config.yaml
encoder_arch: "vit"
model: "image captioner"
dataset: "rosettes with rotational symmetry"
train_examples: 48750
image_size: 64
crop_scale_min: 0.8
horizontal_flip: true
tokenizer: "word"
vocab_size: 28
encoder_norm: "layernorm"
encoder_norm_position: "post"
encoder_activation: "gelu"
encoder_head_dim: 64
encoder_fused_qkv: true
encoder_bias: "qkv"
encoder_qk_norm: false
encoder_parallel_block: false
encoder_moe: "top_k"
encoder_num_experts: 64
encoder_moe_every: 1
encoder_expert_mlp_ratio: 1
encoder_experts_per_token: 1
encoder_shared_expert: false
encoder_patch_size: [4, 4]
encoder_conv_stem: false
encoder_layers: 6
encoder_width: 128
encoder_positions: "learned"
fusion: "prefix"
decoder_width: 256
decoder_layers: 6
decoder_norm: "rmsnorm"
decoder_norm_position: "pre"
decoder_activation: "gelu"
decoder_mlp_ratio: 4
decoder_head_dim: 16
decoder_fused_qkv: false
decoder_bias: "all"
decoder_qk_norm: true
decoder_parallel_block: false
decoder_inner_norm: false
decoder_drop_path: 0.15
decoder_positions: "rope"
decoder_prefix_bidirectional: true
decoder_connector: "linear"
decoder_tie_embeddings: false
residual_init: "none"
optimizer: "adamw"
learning_rate: 0.0022
beta1: 0.9
beta2: 0.999
eps: 1e-08
max_grad_norm: 1.0
ema_decay: 0.99
max_steps: 11800
batch_size: 128
epochs: 31.0
lr_schedule: "constant"
warmup_steps: 590
weight_decay: 0.08
Rows from block 2 of the text decoder of a small image captioner, named by matrix and row number. Rows with one number belong to one neuron. Each number is 128 + 24 x the weight over its row's rms, rounded and kept within 0 to 255. All counts start at 0. Numbers have three digits each.
After each neuron's rows are labels from the 100 texts, of 14976, where the neuron reaches its highest value: "fires on" is the input token at the peak. Only what is clearly more common there than usual is listed. The data: rosettes with rotational symmetry.
# fc1: MLP up (decoder.blocks.2.mlp.fc1.weight, 1024x256), inputs 128-255
# fc2: MLP down (decoder.blocks.2.mlp.fc2.weight, 256x1024, transposed), outputs 128-255

fc1.578:135135155106140123162121133062126158134144118108113090126110175087106119093130121162145148177126113127113115161138169151099152131144117118125092111143152169126136145129126127125109157120132175141139102131122135142142133150110122147108139107137122144177122054116129110124157138156136102094139084158155155104131157153141135108118124139103159150148101119157168131166117135171171118108095
fc2.578:155141119145141117154121150055154100150138144142115115117100124117134087160145116137114117155115158137162116084154108137097153129144096168110115177153116131125129113164126113129117157150178141155124110110085131161130128116115125130130175146083175147139162103084111129117116124126119032107130152132113116120124137162138128133114116150125144076168165151117112138085127129139114136137079
fires on: "in"; "three"; "four"; "seven"

fc1.500:160144145101100126119107116126160155132136116129168170145088127158164155172120123105114119143110118131135137145090135091101105121139091143101139139117120095151116115131120163143153114075120093115178153137140148140133142143108067102105122089116138151137146158127091109102151147092127092136139106169162099139132105106096085148099121101127132080085151093069097150093134135114101103128164
fc2.500:088131130148106151131131087105111114155092142149120106139155137093134132108154107122157076105121167157147075095112116141134156120088115144087165137138093127159117093139137130142164181122101149143137109135141137089156094138124108110145060093133139143125086124096122139138123172123098089174143161123139122144131120128121093095138159151126079154141153101122146130121134110126171152129202
fires on: "mirrored"; "pinwheel"

fc1.93:181125118129066112183140105139123107162159144174169119140122122119114128123113131151146138114109125126119190109146158147157147144109124118162114123104109144173149089128154122173118139105131153063093131116119083092112118142141126113153054147120164129154119134143134177149155119135117115125129145155131091083121099137103134124141093098114123119134126155169134114086062146143090132128135
fc2.93:111151121154146122110153121144129136131121125099073138141167095090130154127102124129112114125156127126125110127112157141113133176152111164108150155180103082105096089096110139153110082112146109142123149141119091110147100148124167142127113088117119116067075099125094128144108136097102152159117131094134150092151111153105151107101144123167135147140145158126125155149116165072136129113125
fires on: "a"

fc1.727:117128109140162141142107147115141177108124124095107136132130147094142149094133145133116157136121108124112157120090135146116107144150127109146143105133136130088127142129110127091130102152151106119118140160137062140089135167121148133096113151138108111106133120111139181157151121118145063147113108194132154102125154138138133119099115136098148139149090128152143136195158182117137146087125
fc2.727:128130170146086139150074139122128147149121123145127115106099123166124130110136119139113125143130129088092134106137111140136134184126116152145127133143128112126127166181136148118117093130135115136127141142133099143089143128141171178093127118103119095116117140140136158156103121166094064120123129109109134106079133138111134160102135131093163109153109110129144118143137175111111104098103
fires on: "three"; "six"; "four"; "seven"

fc1.514:144112148130096142115137089098111099158100171144137094083155165118140157131150139127155107124138112113156117101148119140120169113073117115125142155121086177110132098151131143116131144118172124121131153100119107127094129102114133140143105142119088161118187156122123178114115135143145100161141125129142122161105092112119147160081176127110110138122137107102133114134123134151123117107150
fc2.514:124127121146166151144152118134124113138142116117155081151100172114108163151108140113151072103140166154160121128123112129122114120086133113139146128107137130134096111127171096147111123137140138084130098139126115121076117097106104118139075147195097149089145145152126108135136128130142096151132091146148103088099117090158158117140125107125115142180143108172111144104084113129094188113152
fires on: "an"; "a"

fc1.348:101160124100091122115165136124144161093130176151106118140118141151125136104123102175150108113137118100096160113106141123132149130138131062136116058105123111147150126114088125105162132117155129137123144106111130156093138126129163120122075119185116139142147094107150128128150116146130101183156132123161116145086148121166139110095100099122131163155095132123162089156151126134108123114161
fc2.348:069163168118148132097145141152123178152140144114130114128167148119100178133122119143160099125148106109118122145076146127098130145120122109127129136085170150140094130131172127118153104105125136117091121146119145137081148146150123107112043125155109102166126113154131124127191194157130125125171103107159111146129104127171105123113113173143131203112125073115133141142122115160131167106144
fires on: "rosette"; "an"

fc1.208:137115097128137075129102113130138185123170099145136119127125146125138155103128131125130130138085185131144162099094150147127113133118118145153157125123117107201122130125066123121107126116151135092139106137144096141118137160079168129124075120143132122109135080103133104137142161119109073185131093170133114082128110149146142094127135114102114114158125134133121109163127173090132128106146
fc2.208:135147132122065142151082156117132116125125101127108105112161121201135084114165129126074119141129137116086123118156074128133110192120127145143106144164160126114117147156135108125135125113147132140113146124123157128124116137159142146102157090099156121134130125146090114127110082135125025203131146135112200130107136159069098116140152145105166093160124139130128134140159154110133127179123
fires on: "four"; "three"; "five"; "six"

fc1.239:152124120113154128150155100112143137090138161125139116119099145097134139127126141127122127142121124115129173145109172129119174125114105106135123080149088122117129114137116140160111132130143140104136108133130089124099146161099144152136125129109106160138128085103151140104139110131160050113140116174152127085078155113107151147095099103101155143151110148155163121100126152134103118099174
fc2.239:132131125137121124126150131131137163099171126130148113136133146124150163115108176133155083127102118167111175121132171121108098064119067044142134109104151133123115133207133129138096116167160152103131088121147139163104152160106139140153138132175105128127146106135093116131153118112130028139151102154146130114147120121144141124141112088120114127098112124162104128102087115090108116130132
fires on: "three"; "six"; "four"; "five"

fc1.254:150140124106119142185109161122124140110135133119144130120122127116127124062111123136120146136129151117136116103121139150129114125163115113098114117147121121128139140129117124088101133118147122129140138134110052136104139162117176185111101146129107146110135105112138117123108106174129063119144109170144139123104151153139133159121122124086159138155126140130183113154152187107147125083127
fc2.254:119136124143095111161134148105107117154127171183125120118137135120111184080112145139133103144100088104101134117149141147101112130116106137116149131105134088172090094169103120112105142129107125110124133130159131156120127139110151110133113128120143099110144114114120159163098117134077057133135181131122110117124158156137169130092072088110139109120152163120138121118099137120136145119111
fires on: "three"; "four"; "six"

fc1.338:149127096114135145180103164083136167121117111097125130116143173112132129126132121151083134142114112118116115130151143169106110132119123117128128092148120115143122133133097133124156127143138134107143145142151096165113137136112161150111109140135152131110147126111126150135097107108131082132132095163125158110076161144109148125101098156090153106180090131123155131141150181130132128087156
fc2.338:154132123129097138169084138106141141153093139129143117125082121153131131116122127116135129133077091101080120108145158144112118144132087131156153113101125129156103135130089142108113131133119123109131151144146122135062151137119165158145112139120117080113155150103133164159133113106120038136141128178127104134083143141137141119112089133094144118117117114101154139139126188112123139144140
fires on: "three"; "four"; "six"; "five"

fc1.478:142114127116155161113143123126150128129133165120164143113154158124135147148156131112115108143118154140144136129098141099122169129112116084130130069121125140125126128132100136144113121081147103082148123115102129126077132107097121166108098121118055158110171112134186118118133146140165085105110135173152128128112113111124124151105144133113160168103140124152118156107125157119095121119147
fc2.478:140102142124114170132134121124152147124113120149155147105128152138147151101142124124148099126101156168131098131105137110121116158102095100133119112127129154128120141157122148132092131105111119102149112131117128161081145109128125148127115114121072163118166107140140110100143120107139003115144126195119139177129129118107110159133136112057178125072136140137120191128120129114122074124130
fires on: "colours"

fc1.277:120096098126082167105127174110145098125097109103121135110131199086148136120177149121130121150136072106146121128141133147087141128127106103123131119140150166111112157131133134146105121137126145121117147118146144150083122122089153103108106168137079134140183136135127131120111171109191105129123104149140148144080145092151084133109146146105154126151160149130119158101160148139147119163160
fc2.277:093156124157130102146124117179136119131128098125134144158160120117121103148137134129073114135106166158109127152150083133129084173140144158119131132128130093150132147100143092133143096124120152106127147150147146098117121144164147125118121110115166091151140138158091135138120104121081102168145118114095124150146141138125138144130120117123130147139118138110107138103116124114128137112140
fires on: "a"

fc1.279:170133089161042136161150107146103120147140141152168135135092136140124141143132097156136067160123095147123143077158143133101123141099131104109121137113103106144108113124106118123112140162123190095147091158141095138127128107128151095148070134150120128130168127143131186124158132137133074199140146170157145163104127145136113117126140140114162135145143160123138118139123135150106119124188
fc2.279:085172145179186100161131139133087134158172098139119064126115123114113126106114171159123121117098173101100134138107167134086108146181118144129153146168131120111127139137135111119094091151115142157142138101133158150114120187164151186171118123108164109129122151105103104147124132129107089140146101114135169101141119132139111117142103124140134099158116138128130101113103104122138130121156
fires on: "an"

fc1.226:151077097111156109159127175080140146098145076138140143126172139137138115112111157111119171137109105120145136099115129164113116120148103113117144111116138073148143129133090127090106117126137113141138117154145141163121141164096169178147151155146141133113164133097135088156140123109148081112126091151129113128123138139121135169107142134104154103113129121117130089141156178119113119084097
fc2.226:091119179125111154180127139126083144131146136128142105121126125119073165087097132140105117165138164124116132105133149153114131178105106136107105144121126114175147144128130103088133131135089148122112122160142083127124125103158160144118102176105103104158138143138145133137092126156084094077126122129117145129145162137103124170105123123115157158124113137112179095121143143146121116051133
fires on: "four"; "five"; "three"; "seven"

fc1.42:114116123110119162117129167102115133157113134062165094125166140179121113113145094146131092141162119132110089177150095118110123144150140131111131127153159134085094094120137106124124144092122120111171124161108142110121114105146131159112122093131127135124121109167074132129100112126132108128115084138126162183120155147117135096134167226107141150131138125105152151152123136145160137162098
fc2.42:117133103117126129126148111112105115119149126156083151112119105102113132127149123177106142110129123089095180096148135109154174155123158166114132157130104147119156108094075110119120140127159172145151139140153107156124104118143155148135111127132124106138149128121162161179184151165111132111128107074122125114122125112154127104127132105145111142140101154149153109133123102114123154116116
fires on: "mirrored"; "<end>"; "pinwheel"

fc1.510:125161148102099128137160129130134173107113173142119155141147133151118139096105098180135113101113119105088151114092128108141148130114123071129113089086122110134158116129104135103151139108144146123147139127106123137101142107141174122126059104176122134101131096117144140124165110168103105179137116128158109137126122116150161118094112096117116186126093149111167102165118125123120124107166
fc2.510:087160114125128121129179149116129164149134151110128104132168157121121159160127142128151105119130101101149125143096138113062145124124119127108132154116144121135097101158159133123157113111122148111120119146147163156087148152138100094137067126125154105150128136147109136124199179153138126139175126104168113107110094138139121128094116171148117176146141077104122127106116100138111162114186
fires on: "an"

fc1.593:180152110102060145151152123138141132124111131128166145133111135157125114159132145146097170141123055107127174140144137112124158136097119085144127074119085096152134119130092142135134137084128105095125154149138143134099121100114167147105111120168098143138182111145157126124156155134140073118124134175169100153099128128132141136116151143110154140101107120101119103113128164078069117087109
fc2.593:138142141152097130115095118153119141172146132127129131146120118123083150143126127138096125144103096150082164132155107132093089152157130132144131158115171114132116134109101081096119120151117122099122121161116134181122100127149146114121131144110115105140157115162079122168162153125136099129159119118113156103143140135111119102197128119137146137108124097158114154123118106147113171150094
fires on: "colours"

fc1.136:169109135115108139084140145074127126167099149136156089111175185108135139133119134147145153131137078102141096147142111159124159118060125093133124108115116148137118096117137124130150143097136137117118154110107118093116129117105145123119115110149121164100159159126151143126091149134163081145124113157134111103080133099119162131120145174099125127160134128114144153138114159172116140115116
fc2.136:092155165148122103130117072177117109153134134166098105134092161110110113103136126145128118092085111069114174114145163083137148143110105115128130139125091149111144110112122117098095123151145146125127112119094121163142119148176137158147140104116083098134139135139146118151204112172115082138133149131128102110165110110143068110137096088113122147098127125138142136178102109134152115099164
fires on: "rosette"; "an"

fc1.659:166116149128134123113135179073149174134137162094204123104159160147138139101126122153145147124131101173110089125142115093118134128115119095157133101097133145146111109131127133126169123131160088131119167083114157070095122153092126136075093078116137139092081145106118142140083114096119100110078138153145175110119121121157169137105131173107115120138115136147137149155112131137168129153109
fc2.659:092109136146109122152146087139100113093149141177107162141078121137109137121127140117144112127107151133133158097116160142115104130165141160110140196132124119102140146107135105119096099166112153125124133140140105158133117121137130144170096179115092076100116161135127141145156120114148119142133093156111094136151117146158085087163121123142119150136129153163126091144131107109122156129133
fires on: "an"; "mirrored"; "a"

fc1.113:129154149109117101119117139112099130123153153136083115130135176066121121145115163140158166108123131132129129137113171149105199136105131119158100081142117170143146151124158111117147149124139168136114111120155120096104120164131142148119125121124134119153134151102154139134107142140129103114120126151124145092113136136106119144129155133111120139161090100161155113158146142150159137102142
fc2.113:180147116133142129136117130143179108132089153146134131092130130153129129161141083137081108143141117112103108145156082094161115153125132113128118150113122116132123085142133128144113123110146124120106147106101122141153172084132153069106114116105150143106154129130123138100150098124096062131173139136121082123141154138151137176105081080107150105150103151102120129094101110117106123158123
fires on: "four"; "five"; "three"

fc1.267:163127139113122116130147135075140125106103127131114111109130173127119132095135117180154154119127089100107139129127136143115181123132128087142122068126110137142142117128083125131154148120152139158135166090137150108131120123108148152126116103191130138132146095109148150138136126144141104132107121136143145116111148126162160103098143118107103128155087166139167121149113137124143132147154
fc2.267:101112120096115138114101152086129167134178119129137105115185113149127142129151121150149149133119136133116092114123060142088137129122176184155123126122139121155131174151114087110172142128120110157125134118151175118172094157130094119108084118152144113158111119135133104169122178159141214091149130069118151129090111166124158102133142170160113130146135095139116085129137082147145183121123
fires on: "rosette"

fc1.274:131108117163139114144142137079128154150095152127139086121149167106133130128129120129131110137124098168145095119132115139107141127053134120152148127104085148150129060109124121113120124124132107092119164126138106141101138120112119115105083101143128137092162144121104153148111143096125105159107137158124120145131154115131133110122110123079105105141141125086110153169087152158167125100125
fc2.274:118131152083104158158123122082124140086129080121135158134092121148121126111115170125117174122086132092136179173088142126119122115145101180113119144155148135124115106163185162132118151097126105087129127144157155123121137107134075182142134127099174117118155146119144108127126116130141131102105101116145120121132121092108106142095099158156171117066095130131142152109109081115100094128153
fires on: "an"

fc1.693:165112120120075130112156141111139155128127181155157127132106149162143138125109094134160082134126103122132133074125159138097138117110103095114124132084113109168132103141087144108122142120136132112148148138129143116089149135106139138142098094115083148120161125085138133116121146153169057154128143160168150147081094093118131132111122101108153144110145159105139133126130165144124110156179
fc2.693:089145119164144124149174124094078108149120071136121068137123125111076108144121152146122134132111117101122123146142126119097143174129111130133128154169110122106106118121132077129094130144123138161129132120119147131118096121173166160162128133116162089116143154125115126158129142123090094156139125060152140114140124132127120121124120148124144111162132095089123093118122106139115127123129
fires on: "an"

fc1.463:150096125101118107173156113080136131145111136113137133114159194098129127173179123127139160110127139169153092148146109160103156124094115090133115097111098156145153135112107128158167144118120124091108158104145136113109139116112108103091048137116142154135144133171101175111147133096117081152133123203142104129131136104103156138100134161085110147136121141110113144107073162169153118078102
fc2.463:125090120116143126158135142095121095163139120132156079128133137140086119176148145120145098156151142151126132126146083115120118114127110153142127160092174127152144092141124115141103163076081131090122109123115133133141149110141106114174077162121144180146165152140128115155125150127174129144173119121138113108056103088108118122164135144143140131161151119165098115081091118142110180148108
fires on: "a"

fc1.337:163103129111102136158167155081123155158130145139168090136159163135128133122118140161154125121158086121118109135151100141121138129105132085152096108110123131152121124151130125147108140091146112098102142118106131134135138162114130133084096101133134149111138105153097131141115148095151104128153117174129086086098135122132156130130108151064128141129141124116118139142058153145131122117098
fc2.337:145110165117083105150146074110105127128135158180154155146122122130120115115139152149134136141082102112125160059139131119143130127131132164085125191084079149078151129127133136150144165164101186133126110111125134145143118126120121165164111131126107121117104129109122158140193130150128095111110104163131082124136087109138086120121150113114096135091150162131140096130124099119140119121129
fires on: "an"; "a"

fc1.433:153097127110142106122145137058136098077093106128105114105165156094120133095124139199147161108125098107105132119121148134132148128132117102134133099124129133122141106132079127134149136123137141169136159077147139114130122126102169139148113137166114136145142127098170132137128120133143098125105110124148148109119130120164147115110151135121106110145073175142163122139152143121109142129144
fc2.433:102155137091145121109112142120130181173191155113120089115131139128101144123130110168130124111125133106086132154113120110113161151126099150171128103114116120160115129150103127099158142106103104157177122132135155110141097157169102123083098092157099120179113095125128092166154180162121173075160125052124150110135099145128138119113109148156119120102113087115144108093092108138132165103139
fires on: "rosette"

fc1.380:070136170110134168128111145093151144117113156122132107119147145098114126083146065152116129154167162169104081163125141123101152151106111106135103109157148152162135142141086128119162135128138098169151143100107117119121122080151160111088112116122138139171091077146132107118079115126135095102086149161155139154142205144106121109117110141113175147148102126137160131157154131150136113062124
fc2.380:119143108134085098152101155116129099123143154113068125124119110104109138126116184112147140134140166142132132095156177172110098100124112102097130150133144121141169102149140115118119133195142122149136130112139108206134119141095157125134182186112161103137123147101130096144079116167110063071137112150137179100137140122094126127155101101128118103161139111158102108098113172103127149146123
fires on: "<end>"

fc1.572:145127129104162138145096147073127141123128105101126113121129155118124130125122143144116120123117092090109138132113133155108102132165119130126116125163144099098128155138102130132141132124128141160122127157136122167108140170132134172157150118120143139121134161120143150130107100125151078114133093173134151117058144152117145122112123132097167086208110110120139136133145185119102130086159
fc2.572:150138131123104125156095137100129148104121123161142120097116118149112136114111130145105128113084094087084152118131153145124146143104089121176121126116093113151143136126083126126099134128124127116134148120135127157080148115116180174143142110118124094095161158108168148162141109138114075145138132138113117118078141137141161128093104083124132096136111127115145120157114159116097140120130
fires on: "four"; "three"; "five"; "six"

fc1.390:103114137125133178068133142153123133086091158134120157097174168121144177124143113110136079151164127113136105154115112099103139124127116113076113157146135142109117174138152146159147116143138158147109122154113093118142158100103128107106094125111084130149147129174131159088125130120131092130144144142151126171136162126130107162111142093095141172116155100091144132136187120128125119133151
fc2.390:144185149151110139119100131155138121164109129170127135160159124099158124106109158104108126112082108114134117122115133146134116125092118157115159105119137103129095143137148136141195137114145156134124132118137170108154091164099119111082147059127149114121094103097099105121121102114118103146105155099129145099129132146096130136123157128114110107129155115129122138148140117125157097136137
fires on: "mirrored"; "pinwheel"

fc1.108:118135148075107119065101126138117179153127135107132120112151128165124160090162127152105168141137149119089160148095124115134122133154123146114134124125137120154134154152078143083145142076139091137159152174114118166096135144118200158108101130125103137156159110132149107116133159142104105116141100138140164160120138102140110146110159156111133153097095117104170115146173147135121124126110
fc2.108:127100122105138104180166122129131102131143166106129140116099118164121135104152134139145095121152151135133143110156109132144099146164154125100123189136114139092117106116098115134092135151104112172114127137127112169155118122176139127109144125099118146099078138160128139120182139188110108112113119130115090157136118152129188168146114124136131165161122171195128125106055119119131123138143
fires on: "<end>"; "a"

fc1.0:169139138088089116131120116108131157132149113138162090135140127145134131126107094163122136160122085139120144124137160142101188127101117128151120081126091119148126084127090143106113148091139111096148130167116114073134125127130105148130140082163078164093155106111118125119149131129156094142118123150152099149121143134100164152102154123109167124100119141118188130151147143124108117111137
fc2.0:105143097156104112147159127141126113128127120156125132150102129113148102092127145160129135145088131120109143071136112156137142141146115120131145106139117126105088173154171113140144114138155175128133112116161153146129078166121133132133141124157131120125134104113104133134107121111139123160138164128149124083123121113157062073158125173171132143149136165161131160134099142122157167129128
fires on: "colours"

fc1.170:125107122126113149158108141140146115162132121136163118123129093151132108127171130099103120121112182127155142126113122134135135131135123161139126125151137146102117162130156129161089127109134129104122095091104159146124124127139140181112150117081146149103135099140173091112134137173143116083114183150121133116103105142085104120139122161093157166133167172173106134097080146111141122161126
fc2.170:140170108123140114130137118111164151139146048138119117152124122106142137177100125130097140126152098115114111175102141124144122128145152120158153097121123106158117147141136128136157105091088120136127153148139149097142108165132091078133118113172128116088130145127135128147127166101126173149180118086115088125135102140128122139128126101145097102127116076082124094108127109109110151129144
fires on: "colours"

fc1.387:219109104105097117128132119135125144111116127129127168136079146187124126121148099147099108132175100126103148140128137116130108133162117107108109117124108118135132124155083137129156128120123131113150133136117122172113128141142137132125120096140122151148163078144127155132135130152179083134131138160126164161082104132119138123132119142113156111130118180122153172121117175165119122149135
fc2.387:103157150147124133129117126120078124128178093102119091109124142115103121117121141137146107164115148136115154123114129125105129180109091138144118142161125108118118124217148135115137117140150145143111112125149112142142123147148143149107106111136145117161119145172123120143129128155121000138121093129151171113138107182123123112112119152132169094156116100128088104133087130120119113064132
fires on: "rosette"

fc1.503:092090113130177141141135125054121113094117093090107125120155161053118117091148133141128123151153136123132089104113174140103137137122120124125136122156136157112138118123080118107112132149128141157143146137149098143131129132119164163141131173134097125121147142087160106141100134125180080087123115146156153111093170123107128132117140129122156129162109152154158102150170156108140137099156
fc2.503:119130122135124095153136078177086111191127118131136081109095123091085125163130121147100116138107137148102143134145097131118155169121125163125115151139074092144098139111121122126122133127115160136136114145124127087129125139187152132123090111099113109133135130153124137112148175127078128148157127093103132113149125140119119161122112185142105149133106120099169097053104128112126129106144
fires on: "four"; "eight"

fc1.397:158110168092079145177112097117112114136081109104131143129127138114111137115188103159118162151173154166122095156131144137114147154136121139118106151158119178166140165125116125161136128083100130161143117083141073096140108089135142136126105142114133127156132126175136122127109128103111092104111143184135111138162146147110119122130158131119133149145090155122159125123138147177156132129175
fc2.397:132125101165109101122099130153098122153149129107097120169076156135117139134141157115149128151093120147121127109142133118071086147152086097150139112113141110113086118111145113126091097180137119088150109183127127161090062184130120142134148116128115102137139130137095135162136159152153062143171105147162179110129098119104132103169130133144124113113134104142120161105116146103159178169143
fires on: "<end>"

fc1.474:110154079139122164147135184130136128085130119138104136182075146104165115109097136113150150103124132081160143103074161139137129120116097118108135099112125103125122093144181168108119121154128124110135132149152101097120144163115107152118105139149166131110105125114134130131137107144146092086098135148174118125109131120169122149115082141113158104121129133147131129127130143126126116132173
fc2.474:151097112118125091106151136139138116124135130137126174129093092159129170130128172093085147115096126136137163128166170147135144132112082173154140120123099128130160149143085139102109125121105128118137121175145148159125129101099169138115166137075117121125202122096147112126100116113098094119109139093119137106147183073104152147106134096131105118116133157128093153121124131117112085165100
fires on: "four"; "-"; "six"; "five"

fc1.627:153130104123142135153116143098139161111121136114141118123126161115132151093125118128110134143145126116118138100121131135120122137151095126125131119150110114130125141136100127093139119135150119133119154144133072141109139169121140140085119139119110124103139137096126156148147115132166057120110140179147136099090156153133121144086113145088168132171097119131156120159152169113132128088129
fc2.627:087138161147087147185080171106137146154152112132135103127109131139127119094134129131113109153132121096088129111142115141109105168128119147132121149135150103131121148185133133119123112125097123123116142141148129143117136138158162167123114132106148100121119142146110141169109104142106023122129127126114134120073128145100118145124108125091158090158117125128126110124123167103121116119117
fires on: "three"; "six"; "four"; "five"

fc1.549:151117105117147145141123153099146177118131139105120114104129176134136143098134125146124135150148103115115141124132132132112129134148117110120125104135116139131119142132116131099151116139155135137116145117136067137111135150114146136082110146149095130118143111104130151134161129132167032123113111190157126115114155148150126141078116148084161147157084119138165106165140159139144134099143
fc2.549:070109160166091141154096140107134129136148108141112115113112134150138116094141128117136101141129134108094133113139111145112114166125124141124132162132147121124109146197139131119114099150117148116106146151145104131124138133169167161121100125116128104139112154180109164156115111154100002129156124086115107142094116156111113139126116117108155111141112137136117124132107146094130114110112
fires on: "three"; "six"; "five"; "four"

fc1.567:120109153087110126160151136083129133112127127098104165118151181140120132102131136159118158158164132150090169168102116103117135135165120111108106129169129154110132113122126128148126134102152109114138138182118110151129122103159158170107110125123117143125102100148093144126164100111114097120119084158149142123145183129104135157093153138098152142144091118155176128142140136113109119127120
fc2.567:127119140105091122143133100083132131094099099122093162128094100139126127128119153083111094122110147132113148119101153130121073114064088144118153154109117102127152065134084159123104152132109133113148106146149131184120148069131115117147143123119152135152123114116126096131162100126092064150132061138130129179151158131079121120116084133121131108068125128114100133140119137112121103121116
fires on: "<end>"; "three"

fc1.347:115146120156109147137168143085116124096101145139111125150103151120147147103121139113181107111116105144160131117083131132115128133080114073160146113117100149109116105120162132141104117185125148130100108108151120116109121099111153117125126157160118130110100131128115153139167118133136095141102155145159104134130145127152158118099109112110102137120153137151100120134111129144134120161166
fc2.347:136127129107169094118119161114173167116156085113129159111122103186137116142132145121105153138121146115116158136142160148118105100158116175104124121106190123156170152131116131098131113090140132114133141157139152143129158128122138143111179149102146098176170135104154105127124092182116128050115127087120134156135139114120125167103102095139128146111107127136115127097128157118108092141104
fires on: "<end>"; "an"

fc1.395:144090080147159135125169122149121098124133131141150123108156152128133142141115176110133111095101119099142192098129115141151114111115124092108171091081154081148103113128134130149116121121144162083127068124176134161110156170060156124168098141171153119142177144132184151143119129150122114130128107136116101118094107138155134121126111134100103115141155118128090096109124160122104126116125
fc2.395:138138125107118126133117164102123117122131155150060128144161081121117104131132135150140151164128146136117112097172119164146186117156107140131105158147122130131166132138131118141091174169152141165137113114088098129148141095116140161141194178110152131164109088099092119121105092123093141120127139072151150108176138137112140128126137111151148098144109160144154128110156138148132119163095
fires on: "a"

fc1.692:167140119118118135143136113154135147117141169129127112119126105133124151096125104140142134130165133125119161085137173130136136140128119123120122114113098114217131126121126125126121128122139149103110144133134012099117135142118157124112077139135080127136149134114130168135146115140128073132126141185154109119157101151163131135100119116108145134132102144132163118170136151142122127086169
fc2.692:057128147156198127147110179133136090168154140165143111118154115146107066109140130150113099134117165116104103081151092152114116171135104163123123149132147129113136133188133135147125107140081147140123123117135157142126141119152152133143114123097178119111106149154114125139106114143101024107125138087101115135102122132108095125141132123122149103163147199132093140116109140123134110124096
fires on: "four"; "five"; "three"; "six"

fc1.230:095097132108157165158162189102131171089127100119158136154149157145130139120112138137159119129150149161113107105090097137105122128133110103104131149082139119185125139118136143090130118131116088130125131164137110109129139102138102157119058139160104130099126134142113104144142135098128085113108095160151098163162136110151120113129114144115128130083097114090137102133155151123123117079128
fc2.230:139150115121150123124137169095055165152139154128126072117131133125100129118107136142127158150121118090115125155161152153115148145129089118141131131129129202147123133107145100109098126128137146126154131109117100105080123145151151175156099169101179078135150132124115159180099156131095073073123120156142136126127125097143140129135111122129109144146116153112162113107118143145143156143124
fires on: "mirrored"

fc1.185:137131128120119123160164123090129127132084143104102149128151174078137138143164122126155107098138129176145103175102127130112135117108120088104127101111118138116114082152107145153164141134146144109127111132153097118122145098082107101093070120141152146106127097158071179104154122086112097170140101174140101131152185135118150138096121180091106140126120133102128146118119138169154116109136
fc2.185:114094126116126150146135156098139111132139119159124106093174122162109102138136134145121097129126120136096114139130066126142121128105121122164131159096183148121147087137126107124080153083136118106145135123099142121133140117155135133154110121127127183140169147144150104154079127164158132117174134080134138139081111072105123122172106115150163114142125131140121127107111128127119151180117
fires on: "<end>"; "a"